A small model that answers yes/no questions on an image's attributes, trained from scratch.
Training: soap at rate 0.0025, 3200 steps.
Rows from block 9 of the image encoder of a small model that answers yes/no questions on an image's attributes, named by matrix and row number. Rows with one number belong to one neuron. Each number is 500 + 50 x the weight over its row's rms, rounded and kept within 0 to 999. All counts start at 0. Numbers have three digits each.
After each neuron's rows are labels from the 100 images, of 14976, where the neuron reaches its highest value: "strongest on" is what is common among them. Only what is clearly more common there than usual is listed. The data: histories of elementary cellular automata, time running down.
# fc1: MLP up (encoder.blocks.9.mlp.fc1.weight, 576x192), inputs 144-191
# fc2: MLP down (encoder.blocks.9.mlp.fc2.weight, 192x576, transposed), outputs 144-191

fc1.542:477434482489427498480496522451491453527513493539479593449442508545523545503489364471563465572512541469579514476528530528507538502481412558506520
fc2.542:487503486492437519478533547516414515534537596412369596515492507445474537449495439519413432519483497374502543384503454443432557447556436471474524
strongest on: large cells; sparse start

fc1.284:507538553544551500545540557495454475418480485549418492501459550450505462523498542459566444508478552501459437531494509514475432576458532497558477
fc2.284:537479446628512564487473564525482540467508536521571507507530517551472431442455574558547456469587522597486552577517440480465488593609551457528487
strongest on: dense start

fc1.391:451539444460425563495491501448412393526536354458435554587507499543466481486470563551522549448527489504582397454591542437565544488551475490480498
fc2.391:532518517460514548529483495551442501554485541486438495320442633463543540468514532441482522483522482414618449464475460451538558483544532487552526
strongest on: large cells

fc1.363:449507447560520537490569512395534471344398510507506507559454473504595488533513500553440430539571492472473478507521440472497481538475540505568565
fc2.363:566545494458488478576514581544510479550503419493536541483452587534538469492469517525509546568509490471463425465418564545508465523533498485453500
strongest on: 110 turns on

fc1.153:429535521553482566520432501466480528482473425498418451439503559422521535523451467565444456473392479579492524583569440523593454528517457560444520
fc2.153:539511431469517518642471546528494391459513490557439564533390519517470454485532544570520460546405455520512541439421548492481493526464422441481463
strongest on: large cells

fc1.216:464499401473476412516581429446445491505482510462411526522491515502508540432465487457432435466583441421443402531540486567556560493500503493555613
fc2.216:503558495491509603526453459415510422496518537566483540530439437524479453586506400578502471528456578469509453486488442446455493485506487490502447
strongest on: 010 turns on

fc1.275:457408514549543471472567487668389510441501559546569480525531437435512488465507488451524564558525460483552556486523497545622489556494482539522523
fc2.275:476550465526464538499527544507482475589456583481502457521449455405572457537444420480510439458448478459487539527473541558554527493387545512450423
strongest on: 110 turns on; 011 turns on; 101 turns on; 111 turns on

fc1.376:501482482549593437527552500528520482487529523559415502351477606542501486447430579605522444524525495486519364553542461572467456412464497478500554
fc2.376:572416516515532540543540518443492487454493432556556523508519475445394554535558548517539389512448500499516552497530497556461514488513544545368488
strongest on: large cells; 110 turns on; 100 turns on

fc1.241:417459530538493564485496414453520582497540445500430423370469512461440496397593530493447477526463598507448489588507460509447487487481469551525542
fc2.241:515459486485578512568496404451585488495598560529480502395483475450456487487476516489589574489471467484520566472565608458491444525476569561513542
strongest on: 110 turns on; 010 turns on

fc1.530:479574563556486545492539523537548597505490481482503471469534478503386539483609400473511520519522530508583399568500526438490498547522498520435558
fc2.530:481421455586477511499490479658419466524587479517561494369480513413545520459464496585525513589550426484492561542524493508423539478549561472551499
strongest on: large cells; 000 turns on; dense start

fc1.193:414447416517561579454516481511466451458476443463528433468538485501611481515557523459437528552570388485481483499479597425472390471475483534517625
fc2.193:569416516451503444506558514548522495530507418563492448532491535512492507503459553545460569510581542493476512483365612556579452467567531527496444
strongest on: 010 turns on; large cells

fc1.27:510495457528391552468514512587506420489528522484489466434470526477491475485491434553416390439546523556571512521490451530508514422458497515538449
fc2.27:548526530517508476553464532622513547539480447456543508474543509523499454551428498552458480513440417459503500465480523469397520421592451574557633
strongest on: large cells

fc1.393:452461523542566527486473508412560514492421477570558506568493491525464539503544555501506508489455490500548537638474467555454556464461535432539513
fc2.393:473489487559477546385458570479579494440495427488487556482541483528418500528486579489504528502604545455529466517586450425536454463450449464478542
strongest on: 001 turns on; 101 turns on; 100 turns on; rule: rule 50

fc1.361:438500444581554502528501535523534438542597494601524459446523509480453461464505513474568513514424519589486432539543484470424522536467497484474572
fc2.361:464498424469494453430446455550408533502487389539471425464568411490501595431500541548535609559553450530496512453528477472466492421480508474518586
strongest on: large cells; dense start

fc1.150:467525498492514538449500581431520562495410522509492456528494653527535462480520531543482533540564445526445567487532530399573462558396404468430470
fc2.150:448496544461529471549637571555468545533520469510445520468536418453492462476468522474571457503546481503438548523494511548486518472431506567586481
strongest on: 001 turns on; 101 turns on

fc1.21:612485504515482520545574470449519450491539417453464433453468404496545513473420419575310525403514450589427515490420494525510512429492502609521584
fc2.21:493498526507457539474509548505397458548467552512571529517521515444449491462481464507409552486542411430540484512471518454479396435432489505464446
strongest on: large cells; 000 turns on; dense start

fc1.256:469507491579463568559557487548455562404468525515500489472413490466457486501527433503451517448476546491501527576475450481534466555438528595530589
fc2.256:463466443550527567568415552505599374544463440536500508466580558498536445470482493443463529593490481487469493436482532459459490533430426526503490
strongest on: large cells

fc1.57:544538615487557474391523515502418410494536515539500545501547572503502438456585489481495487517529474489412427485483499555471467453501485566600531
fc2.57:462501503525524497486460492474455498545491442525485442467538465423546496472455581645509461452510527597492535486515540376532516467563494556449480
strongest on: large cells; 000 turns on; dense start

fc1.105:535431385520465471487515511505478558494508482497531506501547513482366497514498423518535482559459567473458437569566449563526497551458506515425458
fc2.105:490453464513518555517449564490531475614454456492400513544511507513548563520522559487457447521525498436451475502439463495515474484538566564547533
strongest on: large cells